From a checkpoint of a small image denoising model.
Training: muon at rate 0.0051, batches of 192.
Data: trained on small renderings of single solids in any pose, 395000 training examples.
Rows from block 13, named by matrix and row number. Rows with one number belong to one channel. Each number is 128 + 24 x the weight over its row's rms, rounded and kept within 0 to 255. All counts start at 0. Numbers have three digits each. After the name is the row's rms in percent of the matrix's.
# convs0: first 3x3 conv (model.blocks.13.convs.0.weight, 64x64x3x3), inputs 44-54, a 3x3 kernel for each
# convs1: second 3x3 conv (model.blocks.13.convs.1.weight, 64x64x3x3, transposed), outputs 44-54, a 3x3 kernel for each
convs0.0 099:123095097137092136134123129111152130150182112127161122130129141126116106131142127136149120130133075142108089134123122128113135130114147179138113140123094134115110150139133143136255142147160112122149118135135110123126148141150122158181136157182116127139118115135129144137111110146120128162125156154
convs1.0 104:137132103152136097137133110133130149076014112126101157136123105150126100130098111167210128145166142168122142081153134115134137139150140114157119105140114122132117108104106145112127130128113132105135125101113064102110083068132112082117135134127145133131140140127126127123114129113124146138145146149
convs0.1 086:156125138151148127128153145117142139116201154125151127118138138129133139132135114138131107132132117096101110143126123133109112141112118121118130140127105125153126096103123085110140122099145109093131119132126123122138101125134098128118119116127144154137148183161131146142137123125132136113115112136
convs1.1 138:109134145118100132100107114143131119124112119131114114131132148141141138114102118078086121063055074136099115117138149104118122119100118104116137129150151131139136114131137098165155099109140130135128157128134136141129133140137123153130122110122149167133173176155117156131128133157106102121128109115
convs0.2 104:119152121107136133076116109087112132065098103141110101166101105184171154079107103145151141128134129106111130107122146135147169132075087089143138113129107121136126175126111214160112153061099132130125126144136118133139124132120103117141139164179127106114128144122126144133093144140132122147120124131
convs1.2 099:137125147113107170154157126089086078075055082095095101112106192100020096157126141138148113140124099114134109150192114099104105109108116181154121141111119125125134142136117101094109130121152111111127114108115118156103144120102120120107122114112128109137128114124120127124128149149118160151133171169
convs0.3 105:139117102136135106124113086170137131164119126129118173039113105043096038073093038118140149117140131121131124189161100122170128062114218115137112146149132145135130108116108146152187112159146151113117148126123128133119114123094152120081127120080136134124119132147130132134097115109084141129099118138
convs1.3 101:106138125112132078116127092040082091024000098086049067172169151178128153172172166109132120119150119133146126105136197146079141172096087107152130102171142140141148122102129114096147122129129128125138122129149089149154110122139115134116130153131137125130113124121142126125079126098167186111123131109
convs0.4 095:120164135148196152137162145109175145161162124126097082119127121137137117108112105090101104135143123122118105126143137103148109109120074128167128130154131121152143139145119129126109107102127108121141105116141113125131112126129132140145119136120145145138159122125133145129158190112126140117133146129
convs1.4 113:138111111141132130073089117152138126152126111112090108144139126156167159116127126147088131123061129099110148160124140146121125126132136103077130086087106115087114146170131184175136133127116132126112125130130139101141120120120127127109112118134136161140132148133135146118133129127136095140126076110
convs0.5 104:141120108134158114127115122115141106094139151102134164121126124139199117142183110129125117135168155118136140117136144135160118132144113130096099120139124121154142142107146132082113146146107134151156144119126128121137133130129113054080103076099122140132161224155130151139152125138131206156134136153
convs1.5 088:133139152116158144129136122109130145165142130144114107148118099092111095129130114152133125142135082131127131129093090130139133115149144101094120123124132134145120114118129159179106154139113157146159108114130137136139147143153184162158149143121127124128129129142134123128115146139133137125103103098
convs0.6 103:112114131145146110115102091130124143145162160111163123120175130115145136123174138117122142132170174121156145150121095115130113123172128119122131157147152108129131115134136118123109144124135146143123136135123140133119141153139158155116143106088146131138136127111115108111143120094132140076127112102
convs1.6 092:148149147143134127147148138077089097085066141098099129093070136100019114102094153117138133146172142142133152137163130122151104105165159101120151096105125126136134142107113127158146154145124127113125144101111135133091173163126170114112161132133127129133134123128125129132129148135142147135158110121
convs0.7 101:140141126156097077159123137174130123175159156111141126080135119085157131107156143132152126109097067116112090155131126131132124141179137179165157135119082134090082049090124085116129127107146137164142125145132131159161158121103132132124124122117152131126135137109128130112118117156129134119138140119
convs1.7 093:139151131135118093138110113115114137106129136122136126074084158084065121144110095130144125153170133132125091125214110107182091133183125190150135170084102110089113159148153127115133148132146108110130087138135082136117128131123113112127142173155124128124123126136127138133166137146136121104113121111
convs0.8 093:149148134163176154135158147153156129159165111145147107137139120128141110110152116125127125102127131105096121130115133121124137117115119127095103120099104118109100099115120120148154115117118101114149130135164129111131127112126106070095112096115086087082083036060086078077145164162151172164152146140
convs1.8 106:120124141124127141132116129150135131144117105134110114159137162171141127143103144081076100060058093089082102135140151119120128123101111152146144170166149162182142130150130108133153132161140139148139135134128107116123143135146122142138122126140138133134131107144124145139104110100092103116097114091
convs0.9 107:129124116121117115132141127136164110113121108148073050121148162150185175153127179146150130116112084161116113106075117081040107066033086149139129137123091151123109144135126155132142139128123133132127132126132137127142102097109114128146125152149129143134125117131126124138121102098148130125127130115
convs1.9 082:144109137127111170139172139138142089121112086099104102107101113071066097120099115146176120151089143113113137138201166111180139131186154152143114138130105117149112119152112155151120109100126127151133131143139130124113156181170110122127134143130128123133131144135135126122107138122146117163116151161
convs0.10 104:136151093122150097150169101138162116158134140148075106126123126116099170138127113115139145120080103131138127133138118145145089145152125152136109133093094137163132102111096111112134114097116108113116099107116082079115145125133154166141120142141117117119125127102131105110122130151135145145115149132
convs1.10 107:177129154168104112131131126134138134157182136129134134111127145165126108116150151118121114093117137126116133122098124141099112132125132131134093142149102126136113108142158152183191153119156136162145165168165135145131181105076139120103171158133131128132132128128131130134103139137125099133159130124
convs0.11 106:150162110148165126134125142127118113150095078128122101126120134123130175140120147126129156114094111139117117144126105119175128092153128124119103145146119144116124153131129160101132147163127127109131127128126111119120127126138146164167124149141129133129124105124148127130120130152136132138146135133
convs1.11 102:113105141107078130155098145137166119167164123144129130109129128079130151085109109131130136072139129121161152142159185140184145124133133139135116120132139126145150134117110131153132112159136149168165118144115128110138146168158137128144108117125120140128145136135132132121162099135111080128112110140
convs0.12 096:153119121145149134157118126106102146157146175147129161110180117093136108075143141151129170151126175125123144114127071124116133101122161126086067127087070131134120123118104109118100132123110131147104158143132129133126159114102173165110157144123113111117110112114123136139124157157075149149060116128
convs1.12 092:132140115122127112104152139127117135145109152131087126100100132064000079102093113099116137098135099084131114117079090095082127050097138127139133159167121154153094146141127135147131147135127139123109141120098139137103143103125097095120082103129124130132124129130134129139154166172096116183100101130
convs0.13 108:109110118104130150120103143120127137146137146162129147132134152109172167147151177124147131140143130130114109121087106165137152127146155108103085136149144137160138117139138138134117129109086148178138126135127120127129136112116151117111171131104138125136158135156162144156120147138136169124137130108
convs1.13 096:118120085110145124121124123126140150136159136140185169119096109121170119139152182134132119100128109105130133118095081118123089105131100119170126147150117126130128159116108158123133106080114158191163164146129173085109146163147143111115151151094128126129124123132126130128141107104163123091106100120
convs0.14 099:115041089129098122123120106163126113162150074169141082113138175069102152093147160126104103127145085122129100161155145110089123091101135150099087149132064108094074200171158151181177134139141115097113132146125131128141160176146170214169100148137113120125127120109122140116139103142103150154129125120
convs1.14 100:117108100141168127162173166161121125174142139141094120097130177104163211093105193154153138195225157135157139178218192127141137118114127159161140187194138175145135126184108132205124115113106133122131127120115095110104144155160130142114148158147124120122118111121123128127140143144139132161144134135
convs0.15 096:138104146133081129148142130143133113141146135111113126114132142143103116145119130119107137107133147106107126149142137148145095154191137135145133120109139127111146113146137154079151133128112145119155141169150131133121158161138155148124136135127129107106116115108122112114095115111104096114121118107
convs1.15 129:120123126112108137149125129140127142156147131123118107152123138199099075139114104126121119122137117138149110127143117117154109122153129096105107067060110119128142139126120119130111128133133129128131104108129112081136129125143096018110159123158129124127128133127129135130120117138120142139122146138
convs0.16 095:129100129137115123124128132115114120130141157131158172134124117148135113135108131130128122117103120115099110123092112138112115139173113139122115124106095140131109096102113115137116105098124178225173158195178127152140122147144104143144115146154144158147155140150126148141150148136152149137131119131
convs1.16 101:132149138131168145130140131140116115137160150126138148177133115178152092159127111155164173149156145133132118107113107126137134159161156112091132126118142157141140140139169115124135131120125115140133131111135093117106096079092105116069116115107118109116120111113123117122089132114113164171107142110
convs0.17 101:142131130164146129124143149098086133141110124149131112158113090134159127104134146122115119107110134097123143111132118119094152136143168128117137148124130149138124141132133135141116109077129128146132128111112117151117107131114130128129128118109140138144130142124104079121122139143107144118106125130
convs1.17 094:106129136115124098111094115095095119174128131135154133139112073149123107139151122108116161146169126165147144104089126082080122139139124121136092175154124136140121129110133125148146130113136120136115121102134138112112147144110131137125114100168130124135122133122130130128105125133144150104130125116
convs0.18 100:122093093149152113132121110084084164170142137170120089170141095129140151111133198151161133144126125118124118102059063140113108118060093125113121181156132150148123156222145116117123102106114138137142137152132133128132123115143134139142115136141147191158152158163132116142104128124096100115119109124
convs1.18 104:147102098175137106122131087158189133135123132098128119094125159152134168129128101155140122191141127135155150127164136127121114143144119178154131132078101142117121108151117136116119148094122147132136132140137139138153132139147113114128139172114131131129126125126123122123103124103114143143128145145
convs0.19 105:142147126104130111126138128131162102106142130162128130151111179141121166124105114148134128124101109154129110115128109106169139123147126143148147115112127119111135107106127154105097136163110143122107149142122131135133122121146137119133158136131141133142110127133130126126127108073154133132115140110
convs1.19 119:179131142164145138123131149135128128164164130144164139151141155171122114133150124142107120204185115143133129143087132115098108121121112145106110157163130114128131133141151110168135123109138133107124144139130120113125123109120111138116123138144127135123124096135119124122123121144132156136106122130
convs0.20 094:122133109140134123121152083161127112102070110094108096124125086119153117114166120114139148135152126165120107137143133133124144108087142117129113158173161145133117122114122119172134142144131134123107134100110120123128123134130150140127108099132131128133118133128123115114107146127133229128145199120
convs1.20 099:140080124163120121148122121151152134171186167143153110118094121171142130153134112168124160119087155137127133118135142112129124124128119154150126100120104156118124109124124124094123163162162152119121123101118143116134107097144126114127122112134131155117125202129118098126134086120127051133162152176
convs0.21 101:129163139131114150111124116138137129135147120141091099108119149092130146084112139117141164103123131090105105119144137116064122113069113149127126139130144123121125125125130124156109140161144122099116124108095137138133154150134169148134144128133136164159144142162137115134134088099155126098144151141
convs1.21 089:143134137135104152121121152178162154126143151120107113132152142090141156099128127126197147110161169083100118111120139104105160076106125127142121087140097096127109118100089124075108133171141123126130130123123158136133110068076105080112122116137134131135135122130131134133117122142131106095136145096
convs0.22 099:125119101151134114126133151123123121134052084140142138114118122135120112142102091136137155129091097103098120132158142135137130082084128114154136136129098131115121149155112149107137140150115098080102102130115113119133135156141157163157144147137119108120145128116126135122110140123109136133141163147
convs1.22 090:128154172130103154135121136146140112177187142147153157179155129171172135114133161144160120142161132136148134152177153128135095103111098134138151104118125124137145107107146128153142135094094105126119120130142128139120111102130132136137133109105128132125129127126130129123116100142107098131146132146
convs0.23 100:121114107101115070128134115123114143101124156136155146120139133128133129147126107136132108104119103112149138125092099110068086140148101132116141113112148113127142154128106125113108134082102163145166163134139147148149137141128130114115113101106134149142145191157132142144133124120154213153145153153
convs1.23 096:121105104135108093098108124126120109126133150115124147149113098138139120141165120070101107095123109135123109106123123125161118170197159101069131125087145132115123160129132162168128178150131148127135141097113118109116135104137136107117133085107130126131130116123126124123105106107109150159113154122
convs0.24 096:137128118149145119118125120118116172102096168117144125132110131170146095143120128136122115140127116136130112086097091107156158150157126120125133142158133112091103135152121116136095125108128143136130140130128165171146101118118106119113123121102146158145156187141158147151088145144167165096095130137
convs1.24 100:178144168153116132182155139110121139123121179101131164105125126106095129111121138123102122133086150133151124154111137141098128144129126139176150150154173121119108112110110120156109099067089135128125132110110136115081164152137159145183137146152114116107108117105111112125139130146164091115162134183
convs0.25 095:134151164124136150137131160148148145128131127143159148121133109124170138108162147130141116145130109144126112142143128139134127129115140114152142142136158128111139128102162120105140120124122099119117126081129127132139131119112143099124109117114146118135171183164153161137128176135147253167125143131
convs1.25 096:109127113089082096102099113100126153117123152103135153116111143106110128128138123115114116163128133166152132135125121133130125126129132121128119113130107108111105073087117119081110088105118168144150144141147176136149157180157162175143164162138125127131121134114123120128106095107117009087147099145
convs0.26 100:130095121142115130139154132086101146121074063128114090189161098118166132108123135157129124122103104146132137098097131109113128148121107111105140147146154134149165141176091148141117126138138117106125136109123121098105106148112160148112141146122123107115093091102121125132120131148139164134147141123
convs1.26 104:123130096138142131138136102144126095142177141116125135099119137106099164170114117105141122150165127121120109116144108102147111111137126118117125117124132125151147123135132141136133117119130124135139110163131153133133129117126133116113145149116123130123122101136138139128138135135140133121136132118
convs0.27 100:130135122139150112125140135121127124139111102148130117134116115145158126113153160107117162129151174129158158121134129137080121141128125109121114151142120122122097135133141110115129117114116149131131121084124133139121110094085117138121154190168096018097113079097129178135140169128107132117097105119
convs1.27 091:163136123137097083105146127111102142149147126148135129121109110130110123118123125121093080126113126152111162130092119132089138113117124138140134138109120140125125123157123134127146115108128116145143139137115147126117091025109114136137178212176132133129129125122135106132137177142122101111123113124
convs0.28 097:129106102146131125134104116155073111126150125101123106079092135064159125118129122139163131123147124119123117158099109121097100117108112144157158121081123115124128158135131110127125121123119092114130126131128136123128147106100176105102168134108137145143123135138127133143136159129110152146129120151
convs1.28 098:114118138161131142164141107108103129139159163097188182162120145116086143134119112098124122121141153071134140122107087151101110117123153125121133153181116128126100138129131097108131104180141114113137121122126134146108122115062165158048162117092129128125133132129129121131113125107111111132123125099
convs0.29 103:116106156122065146122096083171122122163131096124150128095147125109118177166123182122127121144147112179144114164140092150167130168132068136146116120111135115101110122166164103073088130138128155145136159150139146140150122124096133165155121153159119099104139115115141136119144144133110115124127100109
convs1.29 106:142112116174126147166166121180143152157173136142112134137144108106203166128105135149125117163193139103116128141122136109109130123081088182133148179210145105114137107116117106153133133125119138103117119097096117130100154135126100097141097112124130134128128113128136133127121099122143128110139116116
convs0.30 096:131128141118154146104140158125133141158156116147122110133161126105135128142123117154174166145135148123137131113128128135126125132116117127123168126092157129108134110117090096107116085112112163165132160150115130140112100097121113094097130114112113098102102088102116097113133113118102139113115128136
convs1.30 091:133143160115116152132119137118167146150199171103124094133147129154140117143129116111112146100141166104136153146188126136205147136168151146127123134165119109106124132103122123075131113081113141109102131093090155081093146173202124166175116109162125134116148142136125150130152139136134126169147158150
convs0.31 102:140153124149170136139131114108141109106130148128145141139119116139137129104107119151187154153195153114139134125136143129125124150144138110109123129122117115097099112101124129093128135107121136144136157135134144138137104146120133155141126147126117116129105255150109129148135101133104096122110115117
convs1.31 101:188128147154038087158080107121136128135134152126118128144134122153119147137134106151116167152131112135097138126120120142145122141151125130202153118141174099123146100131123126255109134132139116137131129121121137125135113130130100094168128136152130127129125130124128129119134115118150235126115147109
convs0.32 107:159139136104101176111147135081126115140149106145141121160158177116135138131090083164155149108130142083106119114113092119140129133164171123132128094104110107141127083078086076127134093115144128114118120139114133129128149128144104114126149123107126125117131105119136123117102091121079088143104188153
convs1.32 096:130147120165159096090134111198193169143126101118111123168157151189127094123093082123125153118103120128123095108116115130136125165155168086103145145116145129128129105132137148145129114154115128134133127142124135111132130101105159151145106122143132130135123126129126128129105123131114148151151175137
convs0.33 096:112125150114172134125100134109116132100127146106142132118148143136121095130131115109142143134097140150162168117115096127141141154166155119104121129088104114110111118109114137208132131129121112143127125141141122134112149117126143130129138132114125103113119120099113096118127151149135155166117134134
convs1.33 137:135137138152108128115118131109129137109128141110137140148157114131127127128145113140159130120100138130116128126112121137109128153134132143121135122195142142145140130121116121038148128126133138141126124112120096044120137097102138115082144116108137142138137216140134132137113115121112054126128121135
convs0.34 102:128138128106137160095124140134134110142121131141099133129150111093110112125092114113137168108102132126125123134121141129093143083073157135115115121109107155163157123114133121163137126111123110095100131114122123122133139144133136133095142151116128095077146144098152164119118145125133171147130138116
convs1.34 090:157117145154124127137119134138161114172197116129136128146178090134165105114130095138108143166145142153141120161108145111091144118107120083127118135155149141139132112149130083137148128140156125103098148141121162146140177144142163100123142116135129136131126126130130132128106128163131146132136121086
convs0.35 100:096082107103107073085068073099137173088128155131151154171119125180125072108121107146127163120104143103112133128154133127165127115119124154132142132112144102104141155123124104089113101123127114106131145129149150120143139115141158145128092118115153135122144109145130130117161137117146151122143133123
convs1.35 092:102095134121092111106128093165156154144165151128126114160131116194165145147125107096108118123141146140174124099127087117106120142136133129086125124080142153138133126127138138073131158162155139145123145142125114133122152101119123088101109100136132132127136130133136126132117137110105140144121157132
convs0.36 101:151179170139232105152170160127106116145151125106137125143159162113113167172144141106154141106125137115127122175133111137130112089200170122135135125121136141146126127126098158138106137136110099126125118109117123124127150130122173126139152129117131117125115134116126117131123115134139159138158150135
convs1.36 102:121148152099117086150096096149062142166052046134111100131113122115104118095117110119115085138112093103116109066084150155159128181177109086098140118090155145150162129159105157119139136118105120147160130130151139088179111070132116091130108117142127127131133129120128128126101117112152152137141156118
convs0.37 094:111087090137123112137122117155168146125100137142172167102078169173120126164124087136154158120095109116120119145141144114144122101127142137123118132126102159142122139164115162235142104179142176162126175178146148164150134152130140154141128148132122112135155138146131140124100109107104099145116125163
convs1.37 100:144117089146147127140134130098096122123087109135107118157151147122077119151145124166132144152086112176150130136078120109055111111080090111102143143139141176154129088110120088052111123105112118131140114116125110074091118096134124123137116095128127125132132143111124118119113168125118188163079117111
convs0.38 100:138127127125127126173133147113138119119150144119133124133126105153141122140132107124111137099086105133124122129131125115118100122121123145139153151113096128129101132113122126191108121114131120123121127149136117129122128117125148117106148131128104105095095005088100076081145142124143176149117102125
convs1.38 095:139162157128140140147136126141125148119136145123125142198133131158151098151093099143141120104101129119130127112116114147130131137127144109103105126133121101112119127132122190155152123155093106112115104118125135129124134123137150158140117107139129119124144157125130136124141144123127103105141137111
convs0.39 105:150148108129158139112155119065112149127073096172155191151132127113119122098072102124102129138096127116129140058122164123147161103077133099113105155151118120134088123144119092111092134122108122118114113132139120138148104111154139163141150108107131143146134127140130130127122142127143156129104137161
convs1.39 097:108148124166095098166114121135112125138120105117121112167119146134130112135114139099118139081148138134179121154168143088124159101149156134135119129126111126147149160113145130157185136175142134128139131118143154169126151184158120108126114108118126133132133136125123122122138117146113115132125111130
convs0.40 103:119112085109096062105092098143092122129098125139118133120105098127140090154134124139107088130104099125114096097134128128131128145134098098140107131136114114154144110126143136211152156179128159177121139154138132131126110122128111150150144150160141165147155135167145135159113130114126203107126133106
convs1.40 093:155170113169180125162162126121158137132139113134124124128121159133111139152123156120120125114133142148124090173146122159162156127136141144125142124125138164159138117117098105103125101126127151169143124149156137161165115168142128190125108124118107099122113105129116118127121163159125181160137167115
convs0.41 099:147130066144127075155144123088085132132083071144119098180156125123151187134099123145123100121062054126083112088094150109130155136190159137130142141109126149127117118137126120090120117091101137147123130153133141152163101101121146148132178161109128130111141148120165138134135165172144147145107100123
convs1.41 085:137122115138098125163113108161164098158159131115094144131158077085112115115091102148147135148171152108113103092089108103113145117143160087068134123093155127129154109133150149151148144119132141147127151124106186142121149052074139080118145115142142140131132133127126137131148147184125148144092119110
convs0.42 101:129138089105128096107119082092096120086171186135187153130140105155237200136112149132153143125123137119148146124103134120078108147087091122127144120090139113120167129161140114119110149159080149124148129127134120113121141108124135143159131139148126147142139150134125120124090143112122150119126124112
convs1.42 094:164135135106127176120135150021035114010038167126123194132069137122095181094102181128098132112133134100104132099119184163140155163103124110165134100149118109131125111104128149121156119074108110108118113130122126126120092124130105107160114131146129132130122123125127127122126125126152130116133122155
convs0.43 107:100101136115158177091087113148137120137135076123140146085119129102130125134109127128119117118148143116114138154176130118143133128134147154163114135163165117125128153163161123119100129136130102114106115118121133130143126118117129090101123121115133148122152139136136134118119147132103167122148163135
convs1.43 095:139167136104134129099151153129130083147190124103109114134174153153143120131133132131127146135125151103156115089123123107168121148162142124083124086088124124087104113145132124157130113078108157131127133114122140145135117115132151186141125090128122124131128138130123134127134142129118052125107107128
convs0.44 102:159159146154150128137151121066138106127183121113152135095094158127109155100096121108117136124130140104130131114145120087135097103104115133135122124139115130164110069067058082094078053081088124141095117125116115125123148139163138121136142125148133136156139132142152138130164133109128118133093138155
convs1.44 101:157134128104094139117122146109125115103143136090117137128148134119165159132147145135155156130148152139159124170164168153147167169151149138169120138129116104106085160166158144187146093102139145146149152140140144126151170166148139109141123124121107119115121112123124134118141100139130094111141126153
convs0.45 096:148170147148135149165147124124112110141135122130116111129132143113142154133142158132121118142158134111130136117151148128151142129123112108120098131168135136167158124125132128077105137097100136115112124096098112109124131130137136133152135154161128130135138224148139171152127130121137139131113109115
convs1.45 095:142141114116126098144133113149134111150110104155124124075108137084132150124125143131120148128112108121125136156177167103118137109115133076085081090095122167151160120132105076140092145096139103105106113156111117099135109148145092116128102104142126122131147131141126131142146131127126121107129125133
convs0.46 107:124149156108151174127166165182220191116060118149098088129103061175166141099129162105097120124119125129114138119165123157040123167126183103098107134154109134144126146102163141093123120065116125125118126116127134145163116129133115124131112118129132138125127123125125136123149168143117125117122124139
convs1.46 094:141110144132105159142140185175160167121119177111079123106085131130094060156123103106106112125119139091122135172180136150140157126139168096106095145166119135164146126136123144149133116154129133113116130134127111130100162131104200157143170143165123127127127130133117130127140158132112139125111114124
convs0.47 098:146149151108170148142155141152168130129118096121105111138097127131113142140132129130099117122081097095102113149161122140129122123120132142143114127163151144166139121141107157158143126148136158122145130124136132136151130126114150167151141128127128143135130140121109133148148140135112164152118147119
convs1.47 099:139138120157096106123146109129137126116098114136114120086140133098095119130156143095151118120204167135142146111143144106144113112097100136105151129127144138119144114091121120128119131113111136124133121143136138140102178145188154141152176150145124108116130093101113133121106140121076136125114117116
convs0.48 098:126112162148125147151145159172126102131139120116121120115120136113145129132149149121102125125098087136129142153154151137121131131097100125137112164197161132135175097117115119117113107160121103147131125120131126144144119131096140117100118131148145116133131136126136147140074103078119213096104135094
convs1.48 104:159162122153203152150173152108124140130137141125132156147108100161096100143120127142113123107102130117156139131129114145138126135124121098116128110098135128125128115138135154239154124148143118128146095114142117162138094133141169181117129159125119136131118166127123118130128133128146122156129139154
convs0.49 104:139149150130155174121138144138135117117110113115104096128134128101141090107135072157132142139126100124117145126133142118122123133135142143123118140124077155124117131127135110154114098119143109124120117124109115121131141129117140133114136139125126123132158146051135123099100143141108154159142151142
convs1.49 112:137126147140109121136131114146120132125092123125120121105114130101072134098104145129132139146112157130135146118145112153154110126110118159130115188140100138137141107134145133133096105145140138134147154122136151102100152117125133115136132123140134122118145120120121121119133156147160134133148129126
convs0.50 099:115131130131132141120117124105113133105118160134160173182146137205176116117130157123128131120144131079107107072086101093097152120124152097106097093124101118129124126142129150122136116124125166182150163152159149151163120143143140169136129147129117111117130096112121126131149144137154120109125105101
convs1.50 103:129100117075071099090097133101097150120109123134135137164135111176139086129102133156134119139126134097128110095069114141156146147127115131112113104076106111100128124116140115149150136134140136123117119144129130124142097070131110049126139111161133126126129118126124133123139138110150104092102104121
convs0.51 102:122129151134180126150144168145187104081128122113097108118108146173127124176119107127128142106108159127124145144151137116117131097099159116139145135130135139101106113070115145159148158148138153154143143136141155164149135133122153161140153155142133145136139131134128126132104145115127175131117108149
convs1.51 093:141103111128084094106091104189123121179193131107100103154138102174173120137096103117124130139138152132120101125137135101123117125132112157158117146114103102127137113123117108112123146178118126136104134103136151142143119147143124086113155166118134124135121135126127136137108148148119113119134100133
convs0.52 096:113102113076112153107124156087147161142149114120151143174128114126123144098136122143169167122133125113103116123132114172156155097059109156143123164145104147151151129143121123155118135151135073085066085085085123121110140119135140121159156116150134135131133083101115116115147135154124128130134115138
convs1.52 108:109113133084131148120122138119122130124143141125144135122120130144145129159131110103112130097116120108118113133141116107100115133133132076069097116065072117107113089058121106067109129091098114104105103099117117135120099123099084085098131142113125119125111143125119126121122126122127167141123117123
convs0.53 099:149182150140183151123156128105091141157158124118102093105137101107123137123114153129138148144134117118113122153106152166068086155107059097087104111099108116150136128132127110103095130089107136162143139179146111113125083103134081104123126155168157167140134148119150125123125176135141104096132088070
convs1.53 086:128146145089068115109100092112125154089074129131118145145111118152111167107146180138112135134136136145129142128077133127056143105083136124109130167161148122138151154148128128113136115151137109116108132091107148131136141136151136167164114140160132127128132126132136138134130146112131147121121114133
convs0.54 099:111105113125117152128122128120136085112143120123137140106141178098112115133146111160112130113099106146110119135159147126115129107112137164134153133150138121128130126116136102146126134136147091141100106106106138126123142142117156143138102130108129136129134133162131135143142150122178229150147199148
convs1.54 105:145139129117061115121122160070055114102118134137109146078081125092133151075105160130150115142157139108129107105133165091138139094091124131155118106154102108098118118122123116163135103121137158112134126119137131104127115118146125073111128125141125116132122132123131130126134110118107000043139071112
convs0.55 102:144137115104190105106129098137118125123111135134136169132141150062136143113115056133130120132136138154148133099103082148136109122140132134139143127151136160181149138133105144168103125122115120155157129134139130115117136132125136107128151107128127130140124157131117151123154178130097168156111143142
convs1.55 089:146093122137119116139122154149172134160120150151142132129153125112142155136163147122115116154174142109152127133163133114161147105132126111097139172143119133106096125135107093103134127095132125153159141136162147141154123122164126155139117156159127116115123106094125120128191129116184163197130128118
convs0.56 097:116110117121133115146118120191168106217198089141099093052093148068142215128159189127094108134084089135111113164218166120147124062021062120138121119128123103130096067115144091158148128120117113140132119131143122130132119150121161195137129159093122128126135133104110109128157112119108123143131124159
convs1.56 107:157154108152154125137119142146152115145117081159127111036094144005144213080160231150160120165172113124104107228255213113102108064015062147176137163177139118108128112135115116150141117134151125143118130154134103115146126156120133153134111106131135117133127116127132130129162116138136086115151116098
convs0.57 101:123095126120151119142121133157134093130094129091158151124163159143115076149130126104094076132154134143147143107172121120164122138146085142141108126155145097117127112158128133074098113114081117135124126121117127130121127136131144126138123120125120111127128129126130122131147120129112120122132130116
convs1.57 114:082125143121122100158112115158157115146138132139088123195140097174158153098101180114144124131145101123078121144125159102000099120016135118116127112150135133119113141154153135090182116172138136120122141139111139126124122123110111109126137142171128130124132119127122120121133141122122155134142132107
convs0.58 103:131162129132161107131134124158122151128154176123151168078114137120107116130126131102115146092108152108109115122166115150174122132136098129114130080097152119127140116118110146149128122124129122108111118121102122135126140142156129136155137117143100079126099073147121135164105137112134135095122131126
convs1.58 090:124116128112134146133149138093111111101143131103163176123137184108147177137135131094133143108127167121141141118153126105115089139150109092147131152160127125139124141165119125121105110112120099105135142131145153110143123150135099092117100139107122124123130136132139126124119143125154120113127115144
convs0.59 090:161154162118134150122134127131123125112135115131138109120145138118105127129112133129155170135176154123146149149135118112111121132120112146129146175159158168146164067120123085112140092104115126150124142144135101114110119147163162179165136168157100098108095097105095091080135130127124129107136137134
convs1.59 092:148149135096116117113111126132123126128129129117119126143120131138116132151092121117089127070044084098078124133118144133123135125099119104139102086090092087090099136147163103139161104121156133136142116099092114099098131096096118102094115112114108122115112095118118134128135139147117131126124141137
convs0.60 099:152157157163140144143124146123137100111141106121148112151102133181129156164113162119148156098157167104109129100132139156149142151115103109102112070088100092111143136122143117063098113112125127097102135109119140121114119133129102135132091115126120086084137067080120113116133112114138108094126098107
convs1.60 097:137130099154079077142139094118129105135099074123134084126102135161112119137126124093162143080095115061104151122176168153124126144113118119122126125199124121150101158145129126081158115100136124109108126148118145194153122086134124136099127108121131138130117123132131138121123126149147141149133142128
convs0.61 103:177158130130159110101101123080150124072116146128111135139094152160165184157103110122119127103109142101123130093119149107117106148185083137143154128101125107103115169118081183181063152128124132141101144137117125122117116103132115115123122127122144116134125130115131114120155132109162126111167179147
convs1.61 091:155120135153090122128115089123185140086131177138154168095108086139133185132125125129141127148126153113123153132201167162189112170149087175163144098129131117126142111107118129072111162097086141132115128119103115132109132141139113110115141164141133133125133128135131131128122122101151129083153114099
convs0.62 101:134130132164118094144121085150119107180134085122090072159126112133115124116113171114131143107128110108106101143152150160171138128084080131136143108115112112121133114152145135108109145135093122116114149120134128136121123146138126146149098132152128140137106103164103134142132131136133122100139099120
convs1.62 087:162119072172118099119121125206150115201126081164135108111120138140140163149141138153152114121130130129113128136163174093091114100074089161151140125189140116144116128144090173149123115151116126132126130128158096138159125147144122188157106084129139128130131135127125133127129139136109117138135148130
convs0.63 092:140176158148190171156174147141142142139144152142144131125126152138095114144098135120132124122151121114141122128137106115134117111120126146140160165170153158138169136133119129107138140115125123123123144128119102113099113125132096103122132132122115117127126141124118130121113111117138117099105101121
convs1.63 104:147139157112133162131113133095123131111139144098125140110144135138131140089102123126147141126158162122137115133113136120121120125115099099138120125131133113146138117126146108106125116104112158165162141125122151118128122110124110083146129140135127108123113109121124126116139158177138133134140152151